python train.py --model="image VAE" --bottleneck="kl" --downsampling_factor=8 --encoder_channel_attention="eca" --decoder_activation="silu" --beta2=0.999 --final_lr_fraction=0.1
Rows from block 5 of the decoder of a small image VAE, named by matrix and row number. Rows with one number belong to one channel. Each number is 500 + 40 x the weight over its row's rms, rounded and kept within 0 to 999. All counts start at 0. Numbers have three digits each.
After each channel's rows are labels from the 100 images, of 14976, where the channel reaches its highest value: "top examples" is what is common among them. Only what is clearly more common there than usual is listed. The data: simulated grey scan slices of phantoms with and without marks.
# convs0: first 3x3 conv (decoder.decb.1.1.convs.0.weight, 96x96x3x3, each kernel summed), inputs 0-95
# convs1: second 3x3 conv (decoder.decb.1.1.convs.1.weight, 96x96x3x3, transposed, each kernel summed), outputs 0-95

convs0.64:541449574457438476533521518492519473515478514518522458507458533495506472480476557460411512580460448551529532553454597556483435471447479467481527523532497479514505526459468573516504521519529522514513477488524474496519415403488491532394488521464488447534531478513530539515596469507445472522
convs1.64:495561429545496592418449481493479512423510486546521523521474482560557505498503493521505490434468507494488511496558481460502545453503500487467511486515515490539430483526510504427625409479503421500464515436480454464496481492477484538487490433509495580523515469511406484459479524437552474526
top examples: chest

convs0.73:498455505478470527527534430510596562489483522531502519566467484454492461521497430533463454508505451399504457543433391524480496555537459431521542471501462479515459467504490439411489540522505521474476547418510441509483519495458517432460464515486477553507485502501483519505463540555424513521
convs1.73:507475505483465536477483540493490526543587509501483542508463481525527516584475538503340495547469531491515546498463573443492544449534499549483494544500527497500531565500501547495474469478515533638456480505518545484498389447517490512482513467534484459514454504458443535517526444532504486508
top examples: side: left half; limb

convs0.72:558490501507450504496505523502459547484451494523526434497498535504445503500487500469276517501469452512534513514469465466506478451483515451529500536535485510489524408497441493407529447522473468504498438482522532441518472458560492501517501499519546518497512547515498540494548437524462498553
convs1.72:473459495448572453429518520532515460500587484582531504524427493498495528441546461548531508510530460534443418518584495391495520619529499450542499512506535512466450557507526567509524500515523505502519540551443480472488483504493497445519489501485490489489554460559474477459435517460488479526
top examples: ring

convs0.50:579486514540457512478435500527462504462534497510466439516516371506527501502536457472366500534492452494495568514468448485520474530458545497490496531559483536466509435484474505416502461483459524491525433472505521475511441491589526500506545503516569508487468562484511516462425517566492446481
convs1.50:475506501436510531460441490562540392493456470480499473536425476529388499470463482516500471489482516593452431533524472498501518383470507514483463520529493496473444560528529440526491529526550494417488516515463410521477507422477498477525484532467486468485557466519453506490519546463498479531
top examples: limb; streaks

convs0.14:463472474529541466487492456500460458519513473470528456506565538504529526410507521505427514479482501527534487491485482462488476506428444462457537466452496481457481496511479500466503450454313473462453512476442524471561503470586496509488543535457442500514509471468475488464435521417453502468
convs1.14:518532506478526483445464494516523467509550494419522535501438451489500497493472501484484498498478462522497516511519574550517586557532495474599508454468496510540386528504494525469509544537542534612504482522534527484578464436530544541513531443535501447503558561504450541519437503551565451538
top examples: belly

convs0.68:495526501509493506474561539554479491475485474526496507506509424607549588442473467576420501497451506467507526494488521525628492467472521485487491504567575653460561480559516462499494503493518500465497561463476488510522506493453522461495453502444506478464517481474473476518474487480509460541
convs1.68:511437557512518497530510479445509440521469483474449401511496535410471451474517520476587522500502496524476474516445536353517526500504507523539507465446446524542435589475505504467493520517493545502551487478512495509449444474518521470424521505482515512380456530506510519530552476514476525463
top examples: belly

convs0.58:467498376532519500573470528454498443479497580485494480537537481495503498460507488504523500392548527480486492530474485500462507507510424542405411410489489491521471492490521470430465462499495490523414500521487538509490527480440536506481452473540453495477505466479516425485523450412426483509
convs1.58:520518549533466559436520504479474482570521533570547488490452540508565495554509539490548545558504488525537547519546519431502446368460500477559528537474510509511419516474525534469542474555466485540542514536469473471498374437549540480476507489495517524475526524550476531445488499521526550485
top examples: chest

convs0.91:564553515482499498499457541532469483498478603470501496478493479492458471542507510474467562551526515495583510462551473486472522463489497452544556450515447472521436416489498479593555519530553485515526471461552441512531499533548548533543537476500530412515501554460397543501524582517548491495
convs1.91:490402562423495506499548498511572535540455465469472484514490502527469529442495504514579482506494502501456463510451499452495481483533501505495476536551523478421543581501531501488453398472574554410502531483445504509472481473476415422480482558495486465456535467533561471529513447482479554533
top examples: chest; several spots

convs0.56:533454500596492427511489561552446481503494573478495480480478477547479510532529520555439531536505512468553484465432471514497442534484484438550502459538485521485521413572413515507443560538505551496484461488555441497536534549545509455478522494513513596520468528436457516515477475538457442466
convs1.56:489461585452494539486566520544530513557527456518551546498490495532556525466491464513547469536502492527448504510550543480485515542531507504481507580574527481451494569515524544489479391480548548442512511601471571489500435465494455500463474550475488446480575487581518511515511443485504560540
top examples: chest; several spots

convs0.5:560459553525464428531574501510445503450512482502539470508480555494536541494450537491394523446455405553519512489523494485566489555492554412457479497547496573551513449460519532457459577547495478475525511472505477530503534551510507482482487527499564443553585536510462540485505497491478547522
convs1.5:509432549416487422480422488499557540593483516445467482489434479462512504421478505495525549565518477492496448485494499502492479548569503471569522471494507518433459510485476491592447370521547532474546500520473502510488518442550473455509531514472497466500521505427542512471446470519482488505
top examples: head

convs0.1:447494495502493438505479542441497482499505522510418408492518517446511412514490498502467523504528482521528502508445454448423514526492366451487467471404439411479494487477473513540477520541526459507428483470475448498455530520475502466471458494469409560456474427468484478509477502521492468480
convs1.1:492597494517457565527494500517469526503483492546513578490474461537593554495535521506513523493479506500516503484537541558494509503605484539523552521558518502428508476523537546464520331490518534456491486443485579497557503431519521538514501480453479460561499502549484524449519507494513506538
top examples: several spots; chest

convs0.36:560454521530441468472538536540383516502465507470500518476495513527426496539455562483433510519475481404536497461450408472516486498461498475494491574533488518586607439499441540477477557516541490496525476525531472494523451524540493584440501489505543530520505527509501542552531486498490491554
convs1.36:492418464517505497467429498496540530527575498546537500489412455489565502475508465520554548527494484534483510503506522414492512610534494476548527516509518512446354534504500511563470475492497509555529500618462522498483426436539538484508506487482497553499558510531481506439495499485502487498
top examples: ring

convs0.81:578501522524427513513450521498459470513477472552525452461454435506565481509514521455442521544472436499527543455447497458523457563492524480486509536542484530524509420478407528410502451510513561467530435516523485473491404449544501502418499501453537452483511517494539536555552484494476431519
convs1.81:480509400442528500446447496510508530468579487428537475514486476531420514485472475544488465457499498510461466523571473458500548465491503469498489497547537492469353558514531492596515468475527450520498538503449441503483554535481511506544480491502501547481564461492439471427512532427518475521
top examples: chest

convs0.94:554436482537441437513522525547366551528504526517523468489483484562410512518494522496428529510556464482559525465427417468541467445485514459523513515580485536568552411519442482526490528523498437474538444495506436489528469518526510466521479524568536473492484520484493518495498474510471507513
convs1.94:490461516472478515465461501508538474547510465555531486500470436517535534448494465511519490535483504558449498501507556458492482538564494498488508542542534492381476572499545537517434428457525535480512511686437540526488466394515497435522472521462489499508521488526509490495515511474486524513
top examples: ring

convs0.21:455482482538500484509449507413547447499453508441456437485472562487509464466490426487455523463448497501530514508469457531421516451474391420469517428491468430452447492497507450478486481511494509471413463482500491466491498459506476484499476463529408564503436466556477476444507479560463500466
convs1.21:507530508552476530514511545499504496509531534474490525506548576527589536511561551524518503548571497524567506497533534494498534496485498554545543535497539515537584499520507569501482507565539575498501531369512562449555477492519473554468523493508496447501506502612452531541585482541501544510
top examples: chest

convs0.22:453493465507484481511527505493460463456520448489506522470485477492563485489531543498450413491509501504429536470498471527480522503528363489486497498453466486513508392505440524538514502496527455535418459533455480461498504497452410523476457488517414490570484426476445470483534579423531467522
convs1.22:521571525490502568480492489505582497493463498506503559532530538435561471491502449478592546526489499503523486529513538611506507459511499537498493507509485508546513588485565475393511492526498525386555504471498567521466495415545555454497516514465521508492526531580546524508434470512517520516
top examples: chest

convs0.95:541373530483530440515487492532490505500523528466501515490474401516493538515524491454528496506514465399488410475511434563552429495498517385524533485513496557512574470503504389528489526488498517494510515486533508526502437559531538517494552537489532445533481545463512484475466468530458528470
convs1.95:487406496435521428462409501515498554530495497514553489509422445553436508542500426522381429509481572574489574512496483435491526507496494507446483557504528494425485511519509520552451532471507459497452507514465448543460514453506484463526476503474481521459554483538514509530482534462503455513
top examples: noisy; ring

convs0.48:479459492508534498513518494474512444521531469472475586581566491446578467422525463519546541497564596522505531537457467510512507488504509528468462472510449524516589529508433505561535529530529440508567441493488504501499544505433550462435452562547486485526452493476523517515528531483556469584
convs1.48:499584518497520439497476485452525521475509497580488482518483529489566499494595495484500539478505502559515460496511510427499501611512507526520513472454474513503612513506537535470514540495503579455504488343487506536477521531544539489536523477495492443580456515585509522545481520525483475484
top examples: chest

convs0.33:569503511466504535496416536524457491515474536516541472527484289520542492523540479464473509545489453468482536517422491505534470524486504405534538501544499529486542494509474468468476538484512529512493473518510510512509405505543520507507566514476535427468512538481451518522541518525476429518
convs1.33:474389481457514507457516470514474488445541444471530514523488498534491515490464445527397387476479507504474510519598486492493488483498502527409477518514521476537450471518525522571514453484531430461463520457472487493486580545457470497476454505518472517522537441578446493505425452446531550507
top examples: streaks

convs0.10:411431527543554460523433506436453487472488465528555417521475450450480511488528488522462483411471535442526487495489436478464478512492460521409466478446533471511447539513518508506503518443499475482451521472513521490518520489413506449471494511440422520464488452505559447505468487397444473487
convs1.10:524433491493515414441482505483559521527551554403438483479454563470539483520509524477600532534516502490516504542514539407512537511501497524540491515467518517437444527458539477565524534501540576573527521396468511556475468460545501469479534520509522440471538514477585497472515497525483516487
top examples: chest

convs0.37:524399506451505473503505517530523490518414555446491491509502410499563502505509507467509525544553457418521461481417469471503484526518500337532511494529487490456530481483432489523464504509527529525503486560520462515481412521521517420461523533487518469468523511549485491512533484517405465516
convs1.37:489509473586504537466483468500401528458556449547544509514457472552454522511494449527436389461457558530472531508616512486493531502542503526412504512529514474528413490522529546488564447465510432481452492505506553510485538534490486527508446465492479528483513469518466516456467494440564536507
top examples: noisy; head; streaks

convs0.84:509494467532512528530557553436419455548551488487532415451533406531395451522528557489543445507589482490467460460476495498455489444482422504535515489480443468527522451472449506503514467458517515509421459538488494464518505515524435534531444477527455506481467489459451500455570493472500470486
convs1.84:517560551519466542469528533489512457528444526600504471467501512503516477556507547468534569546503533520527457539478521433517399465456483494550479537469468510553468521471558505409531582567441515537536519509515449489514429504532537393526513527474490503484557546475550543531498515530455530488
top examples: head

convs0.80:463478475450533510486449515511500510502505465500438477512481502490478454490474456503516502502459458470478508496425514489443521511544441455534524505487473428474497436548461443479543506478287462476447516504488519457462588479496487490513571478455452534505478501493485495497434420489508512457
convs1.80:491513511425511472546462525498501445481495475524569542483545485531503507515551467479420495484554500524514554477482530499503565519450497499496505546449507494498639539512479497409437572479594546478494492489509467476535515457486486575514491444465487379530498503506488495577546510527513437529
top examples: chest

convs0.6:470449457488462481468496480546529516492485502519427524507392490373514487460446511500406499474557519532493510510495467543526392480531505481511488565573524521542495521466512488560509533484363504480499497470562460483458524466458493502468519582457515526454497523446483523492514528488489475523
convs1.6:521481567399499496484485491477546527554503521506553449508488483476495483524469433468431513558516449516524496467539551448499517490481503522536555514447508529585453510501535507496437496535520477449511474627480556473511488565567496487496568466514506446518497573430474539480421571557513524483
top examples: belly

convs0.49:543452498551517523495426546526442488475487514518516483510489327535529497527545494512431507487477470494504506482421423462519474505458500447549463496539486529494492431538440506433473462484522528515499477493527524461531459484540532489466553504515526557495468556414475514561490507546458404509
convs1.49:471385503424514434475533514535485479513592444457526477505479509514462517476455462528412443537503496497447475523578496474490480561505506504457480550518521485447478529510513558594410481484540493491495516590459477489499537502483475531492444538504472475497543453595463501492466446457497549507
top examples: streaks

convs0.28:457551516502501471475601568571461505488487465510509580483494452574558565500488445568431479474531506480519489491530478560599494500510464484515492522530547623455506432533486481584516475462470506486461530473477510463556530490458485527562474498514462513551492440477474460495454525503531463500
convs1.28:518458549483532518536441477454541490507505475455465419523534536393421430454503455460567513492493495520464503522451552427527555493490507549516491457434432530593465610467530490442499511519474509476566487477520523511427479505521524462488532478481518487429466551483518519534508494526483531465
top examples: limb

convs0.82:558541490482486475490397512514444545476604514490527493489463484530409494522460531468375547508496453489551561496488474542515504482538541469519543479561491514507450443517502561543506452517533446509519415533535481475524483495532536541532510500552537432523490534514396544465475539490498472482
convs1.82:482432523419489460491560517511565474495445487538492493501490471531503525422487493516501522496507494501461472498410461441495461502493494462526477530521525491410617546501460476481441512499566544495487535554454422485480474512486404374512506528474476461503549477464551456541499478501462468542
top examples: limb

convs0.35:515462508427449471524526483521474488533405580505546463490493520570367492494481506449497510521499517485505512503471542546517481481477493464531561472534476500494488581509527509583485507481500493531492462563565483530571400518453512554530528480485506386521514514488452492474570522547503558504
convs1.35:475460485558502503433577453477473474417492448602492498521474481540578526433506490521522445439479490503453548468515469510485504468503497488466501475498505476504589450520510545427555458452525483490457507454452495474490552595469436445488476460525462557526494447548483464520427471464556489518
top examples: ring

convs0.92:567474518534508494518411532517487460509447525509530472494547338482593485526541512450556514554492489465459549458423499478527479546470524438520535476546495541501521472513465543503475527492511536522523476510501463478504386542525515504457552509453535421462498542527488494525552537512468455522
convs1.92:475447459474504531457505452508487465451483460442512483517442492546452514499466469529400408455474526508479480521597472546494491394505505519412470511515510474497436481519530486561536462479545472427454511459485491517487635479473480482469462522507476515462534459536494501492452464447548531506
top examples: noisy; streaks

convs0.25:507484482538481452530564477458446521444501510519517455491511428451538481491441455486427491478431466434554498462517473474462529487455441426443462514472473460473553529472507519512552515563521476552453488517473437486417523574467463532491499457466431506489484482439414466453470565461486486447
convs1.25:518520584501500599529497481493520507562453507396487492506540463468520479563478504493519521516479522512525487526494564565496552513527499535513521483515484525526395437500499511451498502521505531458531468451588651509510512491556548528439525513473509485447510566532550551541511470529532551501
top examples: chest